python train.py --model="image classifier" --horizontal_flip=true --cutout=0.25 --targets=["water"] --num_classes=2 --norm="rmsnorm" --inner_norm=false --layers=8 --width=256 --loss="cross_entropy" --init="trunc_normal_002" --eps=1e-06 --steps=25000 --batch_size=256 --epochs=88.3
Rows from block 4, named by matrix and row number. Rows with one number belong to one neuron. Each number is 50 + 15 x the weight over its row's rms, rounded and kept within 0 to 99. All counts start at 0. After the name is the row's rms in percent of the matrix's.
# fc1: MLP up (model.blocks.4.mlp.fc1.weight, 1024x256), inputs 0-85
# fc2: MLP down (model.blocks.4.mlp.fc2.weight, 256x1024, transposed), outputs 0-85
fc1.8 088:44 27 70 51 49 78 68 48 62 48 50 55 77 52 38 71 62 51 45 25 50 10 56 29 54 35 50 67 72 77 60 38 32 48 35 65 47 37 23 76 65 89 43 30 34 43 33 65 41 62 45 39 27 75 77 59 35 54 58 41 42 46 50 71 49 40 42 46 80 54 43 30 42 20 44 21 60 56 65 68 66 39 66 49 59 45
fc2.8 095:67 73 36 26 40 48 31 49 41 44 47 57 44 53 55 34 63 58 60 49 65 84 49 41 46 51 58 32 39 40 51 64 72 65 73 33 58 69 60 44 53 35 52 66 51 54 75 33 43 37 45 86 61 69 24 37 89 72 44 65 64 35 70 44 62 39 55 42 33 41 40 66 69 47 66 52 68 53 67 58 46 52 37 57 64 47
fc1.9 129:24 45 30 51 40 48 51 52 33 34 58 57 43 38 49 15 58 39 51 88 05 52 61 43 55 44 35 59 52 44 33 63 55 46 53 35 76 61 50 52 47 41 54 00 04 42 15 48 57 39 16 52 49 66 30 46 26 36 55 58 48 32 71 35 49 34 42 47 55 26 56 63 56 65 38 72 70 42 25 45 33 51 45 52 45 51
fc2.9 092:60 49 52 59 65 54 46 99 66 43 54 48 74 51 46 62 53 71 48 58 78 53 48 50 64 55 60 50 40 75 75 46 52 55 52 77 61 47 41 58 47 74 62 64 95 43 81 49 51 71 92 46 50 36 52 49 78 65 38 52 56 69 55 50 43 59 42 52 46 52 53 51 45 44 61 27 36 72 84 61 62 38 47 70 55 66
fc1.10 083:42 43 56 25 28 79 61 54 45 36 44 44 76 60 36 75 45 39 31 53 63 26 36 32 62 30 49 44 59 48 57 55 46 45 46 34 42 28 39 86 47 56 42 52 34 37 45 63 36 51 43 49 40 67 71 27 52 54 40 50 55 23 45 63 50 62 57 19 49 61 68 26 64 33 55 27 57 67 74 61 72 10 64 50 44 12
fc2.10 089:71 53 38 55 63 36 33 44 40 53 57 58 46 45 54 20 55 80 65 52 62 68 41 50 54 45 48 48 50 56 58 51 54 77 61 66 59 69 44 28 62 40 39 41 54 60 67 12 75 56 61 72 40 53 45 74 57 42 59 36 64 60 65 53 36 23 60 67 39 52 18 85 45 54 52 45 08 34 38 75 37 55 28 75 58 74
fc1.11 064:54 70 53 22 26 56 35 59 48 50 67 45 79 25 36 58 50 35 25 68 48 44 50 65 53 53 46 59 52 43 40 54 41 56 52 38 51 40 72 91 40 59 53 63 35 45 26 33 58 55 40 75 62 61 63 51 56 39 38 49 53 31 53 69 51 79 39 03 20 48 61 53 89 27 48 29 64 57 71 75 58 42 58 49 45 26
fc2.11 070:63 21 54 50 83 60 59 46 69 58 39 59 33 37 50 25 49 69 62 36 47 47 41 49 65 44 74 37 31 90 49 37 65 57 73 56 48 49 56 23 42 47 42 37 58 53 81 73 57 53 61 74 32 66 43 24 40 38 57 62 55 55 35 43 00 26 72 52 61 43 38 72 17 46 68 53 33 21 41 54 52 39 24 75 55 81
fc1.12 083:51 26 19 74 43 67 62 36 50 52 46 63 09 71 48 55 64 57 95 41 48 43 37 42 52 39 44 52 48 43 69 46 55 11 53 40 48 73 35 15 47 46 71 41 65 53 82 48 39 42 56 61 15 68 37 66 62 57 73 52 37 37 29 44 51 52 28 65 55 36 37 65 22 48 57 44 27 40 42 71 45 58 37 52 47 66
fc2.12 096:31 52 74 46 58 48 46 52 33 46 54 44 78 46 46 54 46 57 38 51 44 47 52 64 37 73 57 33 50 54 50 72 62 60 37 53 58 37 60 77 56 49 51 55 48 39 29 61 43 50 34 34 74 37 52 51 55 44 36 50 43 55 76 32 90 72 44 60 58 61 68 36 72 65 44 60 70 54 53 55 58 39 71 40 38 32
fc1.13 081:46 58 40 52 29 48 48 41 59 39 37 38 55 53 59 88 56 47 74 57 59 38 70 13 51 55 55 37 50 69 74 54 87 57 58 32 43 31 64 53 21 47 46 50 49 32 66 76 38 67 56 47 71 18 23 35 53 48 68 27 39 48 47 66 53 46 60 42 13 73 34 34 28 73 42 29 40 69 20 42 50 65 48 50 19 35
fc2.13 083:26 52 64 59 61 44 56 51 43 66 59 69 74 61 50 28 49 89 46 49 61 63 29 48 67 48 44 56 60 35 29 64 44 48 46 79 58 70 41 56 75 53 32 66 57 53 63 56 74 59 46 47 35 68 80 59 69 47 52 63 67 55 56 56 63 62 45 71 98 25 29 47 65 38 53 51 47 15 54 50 48 45 53 54 71 62
fc1.14 080:56 37 39 76 43 45 57 46 62 54 47 77 42 50 55 49 63 41 99 37 38 55 51 59 44 39 19 47 61 41 62 59 36 52 69 48 54 75 56 54 69 56 47 53 62 53 67 63 55 38 42 51 71 07 33 30 67 34 50 42 47 58 50 56 53 75 23 70 31 22 52 56 45 80 33 55 51 58 30 71 59 65 43 53 41 78
fc2.14 087:44 32 60 23 53 53 16 49 25 54 48 36 31 78 48 46 48 67 27 54 51 40 69 47 44 69 76 56 55 53 57 53 61 51 24 36 45 48 76 56 55 52 71 52 21 31 45 53 56 40 60 44 39 83 60 80 37 76 66 45 36 41 47 33 67 61 54 64 63 51 61 59 45 32 62 51 62 54 56 34 30 63 61 35 62 27
fc1.15 089:62 56 56 30 56 79 72 51 66 63 47 36 37 52 16 45 60 39 32 99 60 80 41 32 54 48 47 49 55 41 31 54 52 58 57 67 56 41 49 53 65 79 23 61 46 35 51 17 40 26 64 41 50 68 60 51 56 47 47 75 49 49 48 66 53 65 51 39 76 63 68 20 67 27 57 49 77 41 56 47 74 47 51 49 50 27
fc2.15 094:48 58 47 75 56 32 17 44 51 29 32 69 59 10 83 26 41 51 54 36 38 42 45 60 55 53 49 63 52 58 38 30 31 48 26 50 57 49 36 59 44 44 35 44 51 89 49 54 59 37 51 52 43 25 35 47 47 36 60 32 53 28 55 63 70 10 27 55 32 52 54 84 36 49 43 39 40 43 57 56 42 61 40 48 56 56
fc1.16 192:45 53 56 30 33 53 66 55 64 58 65 40 45 55 37 47 61 23 43 99 67 59 56 37 51 62 73 63 53 42 60 66 57 55 57 68 53 45 27 31 58 48 60 89 59 39 47 42 45 53 44 44 75 54 43 55 76 52 21 63 56 61 48 45 52 52 30 50 61 52 60 40 64 47 50 60 55 58 48 23 72 61 69 51 31 45
fc2.16 206:13 71 41 55 42 33 36 49 43 40 55 44 53 00 42 43 41 15 31 47 38 42 62 65 32 51 59 80 48 45 33 46 40 47 52 46 34 49 28 47 41 45 38 48 43 66 46 46 45 36 24 22 46 41 26 43 52 40 29 58 61 36 58 57 40 08 24 38 38 37 52 47 49 46 32 46 61 57 37 50 31 54 44 20 42 50
fc1.17 073:63 44 20 61 40 52 40 47 74 44 57 76 46 54 52 56 64 40 52 35 19 62 42 37 42 23 22 46 37 30 57 62 43 27 74 48 48 27 74 70 56 45 80 39 58 50 45 57 35 37 33 60 48 61 37 65 69 40 70 47 54 41 34 53 50 52 35 59 56 08 52 52 33 76 56 43 45 76 27 75 64 34 26 52 45 63
fc2.17 086:47 54 62 38 49 74 72 51 11 58 51 43 60 82 38 66 56 47 50 61 74 41 75 46 51 61 60 36 55 44 31 49 53 62 10 44 51 61 47 70 44 59 49 45 45 25 47 50 56 41 54 35 30 48 57 49 22 46 33 50 35 53 41 43 59 70 49 63 60 74 51 44 69 50 54 39 46 42 81 57 57 54 58 41 43 53
fc1.18 093:35 20 65 37 63 82 57 48 75 40 40 45 99 65 16 47 35 45 49 63 73 56 77 24 36 50 39 31 53 47 45 57 43 43 41 60 60 14 55 35 58 62 34 38 55 33 53 39 36 66 62 31 63 53 79 36 51 24 73 37 56 41 44 61 50 78 49 43 47 34 31 21 43 41 51 25 39 69 45 70 53 40 71 50 62 39
fc2.18 119:57 77 46 60 26 15 33 50 35 61 55 81 23 42 69 62 61 68 62 50 38 39 37 50 58 46 46 72 60 54 55 44 70 57 44 43 49 77 47 66 58 33 52 59 40 52 42 32 58 42 47 74 48 55 30 53 70 54 46 53 43 50 71 44 59 44 59 55 28 70 62 85 58 45 64 63 77 40 69 44 43 58 36 67 25 46
fc1.19 112:38 49 44 62 65 61 30 49 41 55 43 33 38 65 52 56 55 42 53 80 54 01 44 36 63 44 51 64 57 62 71 57 47 41 34 47 27 60 54 35 64 46 37 67 45 32 61 71 34 40 89 51 21 65 30 77 64 46 49 20 37 40 67 41 48 44 15 39 56 40 45 62 41 70 45 60 38 18 53 54 69 31 63 50 32 39
fc2.19 088:49 51 57 53 65 24 85 41 44 43 69 61 51 56 54 56 45 75 53 20 52 58 57 43 71 55 40 69 63 60 22 41 49 69 52 55 69 55 54 70 59 75 55 83 57 53 44 51 68 57 32 49 54 39 51 54 53 61 49 74 50 61 86 33 43 50 43 59 57 32 51 58 68 57 44 69 45 70 46 50 59 62 32 31 76 51
fc1.20 091:54 42 60 58 43 63 47 46 84 63 46 65 48 55 38 90 54 48 49 40 37 46 40 43 35 52 39 67 67 62 38 27 28 37 46 73 62 49 30 22 61 63 47 40 42 38 44 38 31 52 53 53 59 47 68 37 61 47 64 32 31 56 27 59 50 68 46 46 64 53 34 38 51 10 27 24 55 43 34 63 47 49 80 50 47 59
fc2.20 099:61 45 46 53 35 45 47 48 45 41 37 44 46 41 45 16 55 33 52 46 66 69 48 58 53 48 57 42 36 46 55 54 61 52 55 30 55 43 59 61 51 61 55 64 30 64 78 49 35 40 56 59 60 68 15 75 70 38 38 84 58 30 82 29 57 24 71 59 28 38 74 63 44 63 65 63 58 53 68 43 46 46 34 68 40 36
fc1.21 166:30 53 32 40 42 56 60 47 42 49 55 56 56 41 50 63 51 30 60 54 24 47 64 49 37 56 17 64 45 26 54 65 38 30 39 34 47 52 59 53 30 37 18 62 18 37 33 30 42 29 59 16 45 35 39 42 50 44 52 40 51 58 47 37 52 52 43 66 58 36 35 52 62 58 38 68 63 39 68 46 34 56 41 48 47 30
fc2.21 143:38 58 60 63 44 51 61 49 68 44 64 41 51 58 41 60 48 65 43 55 75 61 60 61 56 45 71 58 45 64 53 34 58 66 71 75 50 41 36 59 51 68 81 59 51 54 87 59 54 59 58 59 65 57 54 68 46 72 19 72 51 60 66 45 69 62 32 40 51 51 61 27 39 64 73 22 55 69 56 48 70 33 66 59 33 67
fc1.22 067:46 63 38 53 34 36 60 39 62 42 48 45 44 51 80 68 75 46 79 34 40 47 54 07 59 52 56 49 39 71 81 63 90 42 56 38 35 55 41 69 08 45 54 47 51 49 69 73 36 54 45 41 46 43 25 49 61 67 70 42 51 41 58 45 54 36 58 53 45 67 36 43 30 65 50 36 33 51 29 38 54 60 43 48 23 29
fc2.22 073:30 45 55 54 61 54 57 49 31 55 48 54 85 59 50 45 41 68 32 45 54 74 57 66 45 58 72 31 56 32 16 57 52 72 62 60 64 43 36 51 79 51 59 62 60 48 55 79 66 62 65 64 69 67 82 72 31 53 49 53 69 54 45 47 43 67 49 67 76 39 22 36 60 49 39 46 34 46 58 58 65 21 57 49 80 55
fc1.23 099:50 36 74 30 65 63 55 49 28 40 67 49 56 55 44 55 48 44 50 73 48 34 49 27 55 54 58 39 65 38 62 57 39 69 39 09 46 56 55 66 40 13 39 42 57 38 44 43 63 45 69 58 25 85 46 23 62 44 42 15 48 22 37 37 50 77 41 21 26 10 47 50 59 26 26 57 54 40 64 55 42 46 51 53 51 56
fc2.23 107:52 54 40 67 50 33 66 42 54 66 70 49 43 53 42 75 44 64 54 53 56 22 30 67 42 46 28 35 57 73 52 49 60 56 57 62 55 45 56 46 56 69 75 51 52 41 30 68 60 55 54 51 53 42 33 72 31 38 43 86 32 78 82 39 25 29 81 39 64 86 59 78 35 57 75 69 46 59 39 77 64 27 36 77 43 60
fc1.24 159:45 30 60 47 73 42 76 29 25 53 52 35 44 41 58 23 28 27 45 58 40 41 50 50 55 39 54 55 60 73 49 62 49 76 51 37 53 46 37 48 63 66 47 16 40 51 63 52 63 30 29 46 46 55 47 55 30 64 44 36 33 28 61 43 50 71 56 52 51 32 38 57 53 35 31 67 62 65 07 75 37 59 45 50 51 58
fc2.24 119:94 71 41 54 40 49 30 84 70 56 20 54 53 46 49 62 53 49 58 50 61 42 55 51 39 49 48 36 47 48 34 44 50 36 50 74 69 51 57 63 39 61 40 27 81 50 45 49 37 56 67 45 47 40 41 23 66 39 40 51 65 35 41 62 41 38 79 35 40 59 51 76 59 74 65 27 39 27 71 71 50 41 46 37 54 57
fc1.25 082:48 90 45 54 21 84 50 53 67 44 55 66 67 51 70 47 64 44 77 37 17 34 56 58 58 57 45 65 62 45 81 67 69 48 51 59 40 40 67 82 43 78 81 54 47 59 50 59 43 49 43 62 81 48 35 49 52 39 39 33 29 67 67 49 51 72 31 33 29 25 43 55 73 76 57 36 48 60 40 50 59 72 67 50 26 33
fc2.25 092:39 19 64 42 57 25 50 54 32 58 60 53 51 66 47 43 56 69 28 46 52 50 60 44 56 46 45 54 56 48 61 45 50 51 55 59 53 54 55 40 57 40 42 53 53 29 26 57 72 53 52 32 24 44 50 61 66 55 69 66 67 52 40 37 61 78 42 69 75 40 29 35 24 36 61 55 39 24 55 21 35 75 30 41 52 51
fc1.26 069:40 23 52 66 36 59 37 48 79 44 35 64 37 53 63 84 35 46 55 50 64 69 55 09 25 34 24 54 63 38 40 59 42 26 62 46 51 49 36 26 52 57 47 59 51 31 52 63 34 34 52 52 56 56 39 49 80 47 85 28 35 45 32 49 51 66 60 57 32 19 49 21 28 34 32 36 44 76 32 35 48 36 87 50 41 51
fc2.26 068:28 67 55 70 40 34 63 42 52 64 25 45 54 62 32 30 72 39 54 52 58 47 40 67 76 56 64 46 52 58 36 41 57 47 22 42 68 68 40 71 65 63 71 58 29 60 67 28 58 74 48 53 47 40 63 62 23 44 25 73 48 45 54 52 63 16 58 64 57 84 69 83 49 57 56 32 44 22 64 46 57 42 49 55 14 56
fc1.27 075:45 77 61 49 14 45 55 52 90 58 67 60 75 60 49 61 72 41 75 46 21 48 57 58 44 39 37 65 57 51 68 65 62 50 58 57 60 27 64 75 68 80 54 57 48 47 53 51 59 36 31 58 99 30 49 21 53 14 47 46 48 53 67 70 50 71 57 26 45 24 47 50 74 79 46 33 63 67 34 80 65 65 70 49 18 43
fc2.27 093:61 44 61 47 59 62 28 48 42 44 37 53 42 62 55 49 68 75 52 53 67 49 69 58 64 61 61 61 47 45 45 49 63 67 37 30 51 66 64 48 46 23 72 47 34 40 54 61 75 55 64 52 27 45 45 81 67 66 71 38 58 45 31 32 32 60 50 84 57 45 36 44 42 34 58 66 61 42 80 32 28 66 42 40 60 44
fc1.28 085:50 56 41 75 41 74 35 53 33 57 53 54 28 79 78 55 58 50 56 65 41 20 53 56 46 38 60 67 61 54 63 41 46 42 43 35 26 58 58 56 44 47 63 64 42 29 64 68 36 33 71 61 17 66 57 72 72 58 53 38 41 16 69 20 49 53 42 41 53 44 58 70 32 53 42 43 33 26 37 67 65 25 76 49 49 25
fc2.28 083:54 38 41 27 55 22 71 39 41 45 57 46 55 49 43 63 43 75 53 25 50 46 54 28 60 44 36 56 48 57 24 38 53 59 50 51 77 50 35 72 52 75 53 53 61 49 24 35 67 61 38 56 62 51 48 54 34 46 43 72 48 67 59 43 32 34 72 58 57 41 46 63 62 57 56 70 42 64 47 64 58 23 23 40 67 58
fc1.29 081:41 31 60 65 17 65 65 34 52 44 49 59 65 75 26 81 54 52 53 20 39 56 49 38 27 33 32 45 56 39 56 50 27 39 60 44 54 37 47 80 58 41 61 31 63 36 63 59 53 38 47 54 30 69 64 57 66 18 66 58 54 41 41 41 51 57 52 62 63 32 49 38 30 36 60 25 49 60 52 69 47 13 54 52 63 47
fc2.29 083:77 67 40 27 68 58 54 51 56 50 43 42 32 61 54 51 50 71 46 71 59 63 53 26 66 50 51 24 43 64 45 65 63 56 39 48 52 57 39 40 50 39 71 51 34 50 58 34 45 59 51 80 71 43 55 36 48 60 32 44 50 57 37 46 61 48 58 57 51 74 49 53 78 51 55 66 62 57 62 54 87 47 69 39 08 60
fc1.30 111:19 24 59 55 38 74 34 53 45 52 34 59 45 61 53 75 44 34 81 70 56 08 69 37 69 44 71 38 73 44 71 67 49 52 61 06 36 63 24 47 47 20 25 59 35 39 59 90 44 69 66 51 43 55 20 19 64 43 37 37 58 49 68 39 50 66 31 30 22 15 51 50 40 29 44 43 70 48 49 22 33 28 74 52 36 39
fc2.30 120:37 54 40 51 66 28 72 42 53 60 64 57 54 65 42 67 52 96 48 54 60 60 51 61 64 58 33 75 66 59 77 57 54 56 56 59 62 57 68 45 67 74 68 66 37 48 58 50 62 59 68 52 57 62 71 89 53 62 62 75 57 69 70 47 32 38 74 67 79 62 41 77 43 47 46 67 32 65 46 60 74 72 32 75 91 49
fc1.31 077:57 43 49 37 28 61 75 39 45 38 40 63 86 41 36 53 74 36 36 43 55 28 45 15 84 43 71 74 52 69 57 38 66 57 45 50 43 15 51 85 46 84 37 39 39 25 38 73 29 44 56 39 32 58 65 47 39 52 69 63 51 38 66 74 49 34 60 35 64 60 40 16 46 35 58 36 63 58 49 52 68 23 40 49 40 32
fc2.31 084:62 38 42 35 61 56 17 48 45 38 23 58 39 42 62 44 43 85 59 60 47 58 43 36 37 41 44 35 53 24 44 58 43 53 54 42 55 80 51 42 49 19 47 56 61 62 54 25 64 56 61 64 56 60 47 49 73 67 65 40 53 42 32 61 68 60 48 48 45 27 32 48 53 37 49 29 51 42 57 83 37 62 43 48 70 54
fc1.32 067:57 54 58 41 29 46 69 51 27 61 60 62 54 38 51 57 66 32 55 83 10 43 37 68 74 52 52 72 57 45 43 62 33 70 70 30 52 52 69 90 58 52 41 69 54 40 60 51 76 17 56 65 67 39 63 42 63 42 57 62 53 32 66 59 51 72 42 26 51 38 79 54 78 63 49 74 54 50 51 71 60 30 49 54 51 35
fc2.32 068:83 36 31 43 67 63 43 49 74 35 38 38 39 43 49 42 59 52 34 52 91 65 62 39 28 66 49 22 35 42 52 41 64 50 42 73 44 34 56 29 39 48 64 29 43 50 52 47 55 59 58 58 32 43 45 43 23 35 53 56 50 65 33 35 20 39 81 49 45 59 24 53 17 51 55 42 49 65 52 67 63 49 41 29 37 69
fc1.33 083:58 44 31 66 32 56 45 39 49 57 56 45 26 72 30 74 48 51 90 46 32 47 35 55 35 63 38 29 50 36 63 58 55 27 55 28 55 65 46 38 26 15 55 44 60 48 97 40 65 66 57 61 59 24 28 36 73 53 33 47 49 43 21 44 50 70 28 52 32 53 34 66 37 65 50 36 24 54 40 69 32 65 52 52 47 76
fc2.33 090:48 40 74 60 60 47 51 55 43 46 67 58 67 42 54 56 49 70 40 59 47 50 47 70 44 73 49 53 48 69 64 66 67 54 42 79 45 37 66 59 64 60 51 53 41 43 01 70 47 39 38 41 55 52 53 76 56 37 42 43 46 69 86 30 73 61 66 74 65 45 68 32 51 59 47 73 65 44 57 45 63 32 70 62 29 42
fc1.34 172:33 31 47 53 26 68 40 39 45 71 36 36 41 63 43 45 43 31 60 66 46 27 48 56 74 51 57 52 61 50 92 59 54 48 50 50 44 58 53 46 49 40 27 49 40 60 59 81 36 61 49 27 54 52 35 48 65 13 58 54 47 50 94 48 51 60 26 30 60 31 52 72 32 63 53 65 65 38 49 32 41 37 33 48 44 35
fc2.34 147:13 50 52 46 44 44 64 36 47 68 48 61 51 76 41 54 59 71 54 30 66 47 55 40 72 71 49 65 66 41 92 51 61 71 72 48 45 62 52 42 63 51 70 65 48 49 53 52 47 59 61 53 65 53 60 63 73 47 50 64 66 52 43 53 15 31 25 45 72 45 37 48 44 62 57 46 59 75 54 50 76 57 49 79 77 51
fc1.35 068:51 37 44 67 45 59 25 47 87 31 39 57 51 64 66 77 55 46 37 66 82 48 61 06 38 45 43 54 54 62 62 44 62 49 54 50 40 28 48 22 38 52 71 48 41 25 52 64 35 62 49 33 51 62 61 66 63 65 69 22 45 45 33 40 49 55 59 51 47 38 45 14 19 51 40 24 40 77 33 34 55 38 81 50 37 43
fc2.35 070:25 69 53 64 28 41 67 47 17 68 45 51 64 58 36 36 46 50 43 38 30 56 54 69 67 38 50 65 67 40 35 54 43 42 45 56 70 78 42 79 56 56 39 57 53 51 56 44 56 34 32 53 47 41 47 36 52 38 33 96 39 42 60 45 76 42 46 56 45 66 59 59 51 49 55 53 58 08 60 50 53 26 15 66 35 54
fc1.36 073:53 29 48 59 55 41 68 49 62 43 36 87 58 30 55 31 62 32 40 71 54 61 33 25 73 36 43 80 62 58 25 67 52 48 50 58 47 36 62 60 71 62 38 52 55 30 29 57 21 30 63 37 29 61 69 57 60 47 94 60 50 45 61 58 50 53 58 57 47 28 64 27 51 59 41 74 58 62 40 46 87 24 54 52 60 41
fc2.36 085:55 60 46 38 50 76 23 45 42 45 12 38 25 57 41 52 49 52 50 53 62 37 69 29 44 55 55 34 40 34 44 42 41 54 39 40 57 68 50 55 53 54 60 48 48 62 63 20 68 54 70 60 43 60 45 48 40 54 41 56 49 43 23 65 59 44 47 39 32 75 46 64 36 40 60 12 54 37 68 68 33 60 44 29 41 51
fc1.37 092:65 55 61 33 56 85 66 47 74 63 43 40 46 72 00 31 47 48 23 63 70 72 50 29 48 41 44 50 56 36 38 29 45 38 38 88 55 38 45 37 63 83 26 39 48 25 43 34 18 38 49 31 23 72 80 48 55 41 72 50 33 44 38 65 48 68 42 46 85 78 48 30 59 21 46 27 61 39 50 60 80 50 55 49 67 25
fc2.37 098:46 61 49 63 41 18 40 46 31 39 42 80 51 14 80 34 46 54 68 36 27 39 39 54 44 41 32 62 54 56 38 45 42 62 43 26 60 64 50 62 58 44 34 56 50 83 42 20 55 49 51 65 60 55 16 57 62 40 54 57 50 25 67 58 81 23 37 58 20 42 61 85 50 48 61 65 54 49 61 59 28 59 30 57 47 39
fc1.38 134:18 47 36 55 34 43 54 53 30 39 52 50 39 50 43 13 56 36 39 80 10 51 58 49 51 44 49 44 54 44 32 53 50 59 63 54 71 56 46 61 59 47 63 00 14 44 32 65 65 40 12 65 56 76 36 51 30 35 40 56 48 33 77 38 50 36 48 48 62 31 54 67 48 65 44 60 68 40 12 44 36 39 36 50 44 60
fc2.38 093:69 50 58 54 63 55 43 99 58 49 54 58 79 44 55 61 60 62 61 65 75 45 41 45 74 73 49 64 53 65 89 57 48 53 43 74 62 59 35 64 53 62 44 56 99 45 70 36 52 66 95 39 43 28 49 43 84 62 43 49 57 82 47 50 42 62 42 62 38 59 50 57 54 45 51 41 36 66 89 60 63 57 58 80 66 61
fc1.39 097:33 39 47 53 56 45 24 41 33 47 55 48 55 61 89 30 73 39 24 65 44 53 47 59 61 52 53 73 41 66 61 48 46 40 35 74 45 15 87 36 53 51 83 39 43 68 54 69 43 31 57 60 55 52 44 82 70 47 45 11 40 48 68 46 50 57 40 43 31 37 50 73 23 63 44 57 35 54 52 46 70 58 53 49 42 29
fc2.39 082:38 74 50 35 61 48 72 48 65 57 71 70 56 68 32 64 57 68 51 07 75 63 51 55 59 38 31 58 44 50 10 42 63 47 62 58 69 70 52 65 60 73 37 77 71 45 48 33 46 70 57 53 54 45 52 41 61 51 48 72 57 54 53 49 08 48 55 66 66 44 29 65 58 62 69 58 39 44 45 29 45 53 39 14 62 57
fc1.40 152:32 49 45 47 36 45 69 52 32 44 57 56 33 45 52 11 54 42 54 83 16 44 59 45 61 43 48 48 64 50 47 63 61 71 66 37 67 62 42 62 62 56 56 01 17 40 24 51 63 55 02 64 54 74 42 49 25 46 52 63 49 21 70 35 50 49 57 44 51 41 61 49 57 62 48 62 69 56 12 45 32 35 54 50 48 48
fc2.40 088:66 52 47 55 62 57 35 99 62 48 28 52 60 49 50 54 62 53 50 53 81 58 56 47 47 63 46 34 33 49 60 51 45 44 43 56 78 53 44 55 41 66 53 12 86 50 68 34 36 50 90 36 43 33 51 45 89 39 38 37 60 47 46 56 38 47 49 51 51 47 46 73 43 45 52 40 39 48 78 64 54 48 56 58 56 46
fc1.41 074:39 52 58 53 48 79 65 49 39 43 53 58 81 56 44 65 53 24 85 46 41 49 71 54 72 49 55 60 61 66 70 73 30 67 62 34 51 50 59 65 52 42 34 66 59 48 65 60 69 61 49 60 89 24 37 22 33 37 46 34 65 37 54 65 51 62 41 49 07 29 52 37 44 59 35 47 29 69 78 64 46 65 55 54 39 58
fc2.41 076:45 46 54 40 30 19 29 49 44 61 51 51 30 45 66 34 65 78 38 60 66 39 29 43 39 65 61 44 43 39 74 58 88 50 42 53 40 49 48 50 76 62 43 45 38 33 46 49 52 39 33 47 40 70 53 67 90 55 59 49 57 69 61 35 26 47 58 58 71 59 47 62 54 49 52 57 78 31 27 48 39 40 56 36 45 51
fc1.42 116:87 42 56 32 32 92 70 48 73 53 42 39 33 46 14 70 27 27 37 68 70 54 60 31 53 48 47 36 59 42 63 69 47 39 62 38 48 38 44 30 54 71 60 36 42 52 70 58 10 56 49 32 51 69 32 49 75 63 72 77 69 30 20 69 52 57 40 27 62 59 62 37 56 42 54 30 74 62 43 67 52 57 50 49 52 31
fc2.42 142:38 42 31 35 49 09 04 41 22 46 69 59 44 17 51 35 54 81 46 57 21 40 41 62 26 32 26 68 47 43 23 41 43 42 30 33 59 47 35 42 43 35 19 44 32 46 18 25 58 34 59 38 32 40 22 43 29 42 45 30 40 25 69 35 65 41 56 84 39 44 37 60 48 33 41 72 43 41 42 61 44 53 23 39 44 50
fc1.43 092:47 34 65 44 28 78 56 47 51 50 47 60 80 80 22 55 46 52 14 66 47 57 38 18 49 46 40 48 50 35 42 50 46 39 49 56 46 03 66 66 57 45 46 44 50 33 48 49 24 43 60 52 30 69 84 60 50 11 70 50 40 27 45 59 49 76 54 38 57 50 48 25 36 33 60 39 43 54 54 61 61 12 72 50 54 26
fc2.43 090:74 65 37 58 39 34 59 46 57 42 30 77 23 35 71 50 61 64 80 46 66 52 41 34 49 45 35 41 47 54 40 48 49 75 43 49 59 74 30 57 47 49 52 46 54 53 53 17 72 51 59 79 59 49 45 40 82 52 45 49 44 69 57 50 51 24 69 63 33 63 46 80 70 40 59 50 49 58 76 76 51 57 29 58 23 56
fc1.44 068:50 33 34 58 30 55 29 48 79 35 43 59 52 42 65 53 45 38 49 58 52 71 67 24 37 40 39 38 36 41 50 61 58 34 64 41 47 33 53 65 40 48 63 59 46 34 57 74 43 38 34 30 74 44 56 49 80 51 77 54 57 35 46 46 49 56 59 40 52 41 59 25 31 71 51 33 54 99 24 38 57 42 57 49 42 27
fc2.44 077:44 78 42 56 41 37 67 48 34 74 65 65 56 74 40 69 69 67 54 52 42 51 57 63 52 49 48 75 55 34 18 51 47 48 34 61 61 81 44 70 58 35 44 43 45 47 28 34 65 59 58 67 33 67 74 51 06 44 35 50 56 51 33 57 31 43 61 81 55 77 37 61 50 53 43 37 26 20 63 58 50 45 37 57 65 73
fc1.45 077:53 45 61 56 25 52 42 42 57 50 53 66 64 71 22 83 74 53 44 12 38 33 52 28 22 38 31 39 50 35 71 41 55 39 48 42 49 27 56 75 49 49 59 29 46 45 60 55 36 63 33 62 34 47 43 54 58 43 47 27 41 41 48 62 51 68 37 48 44 45 40 52 30 44 59 03 51 55 40 71 54 40 45 51 35 53
fc2.45 082:51 39 36 34 68 79 70 49 45 37 59 50 36 65 61 38 24 73 59 54 58 68 45 34 61 53 66 37 51 70 42 55 49 66 51 45 50 59 60 22 41 40 60 61 46 45 55 62 50 59 68 63 61 74 45 56 56 66 54 51 45 55 60 39 62 47 66 48 67 36 40 39 67 39 56 80 46 72 70 52 57 56 71 71 66 34
fc1.46 084:55 47 44 23 16 74 61 43 45 39 45 53 27 65 44 76 45 46 24 40 60 54 41 18 52 23 54 47 55 26 66 57 62 16 47 18 27 68 50 60 38 45 54 47 49 37 48 59 15 33 47 62 13 99 36 44 71 51 71 38 38 24 50 45 51 57 50 39 55 54 60 46 55 27 60 41 51 52 48 51 66 33 58 50 54 00
fc2.46 088:33 47 50 66 93 57 60 41 55 58 52 51 83 50 29 40 51 71 82 50 54 36 41 64 61 48 30 29 53 74 37 49 44 89 44 60 72 45 30 47 60 72 55 44 54 56 47 26 57 82 61 41 62 17 61 69 38 32 44 58 58 56 52 74 51 45 41 77 56 59 38 61 38 52 48 35 12 33 51 83 64 45 46 60 43 73
fc1.47 170:32 56 35 36 32 54 67 37 43 53 56 50 52 48 49 67 54 33 58 58 27 44 67 52 38 52 17 60 46 19 59 60 38 31 42 38 46 50 55 59 32 47 19 70 34 32 36 31 46 27 49 17 46 42 41 45 48 51 50 46 52 55 43 36 52 56 44 65 62 41 32 52 64 55 41 68 66 37 50 52 37 52 43 48 46 32
fc2.47 148:42 56 55 66 50 55 59 47 66 40 66 40 52 50 39 54 48 55 45 53 79 61 65 65 54 47 77 66 44 67 40 38 64 69 74 72 52 45 34 54 51 68 80 50 53 55 91 60 53 52 54 57 63 56 50 67 53 67 16 77 59 56 72 42 65 56 37 45 56 45 63 28 35 61 67 27 60 68 55 52 69 43 70 46 31 62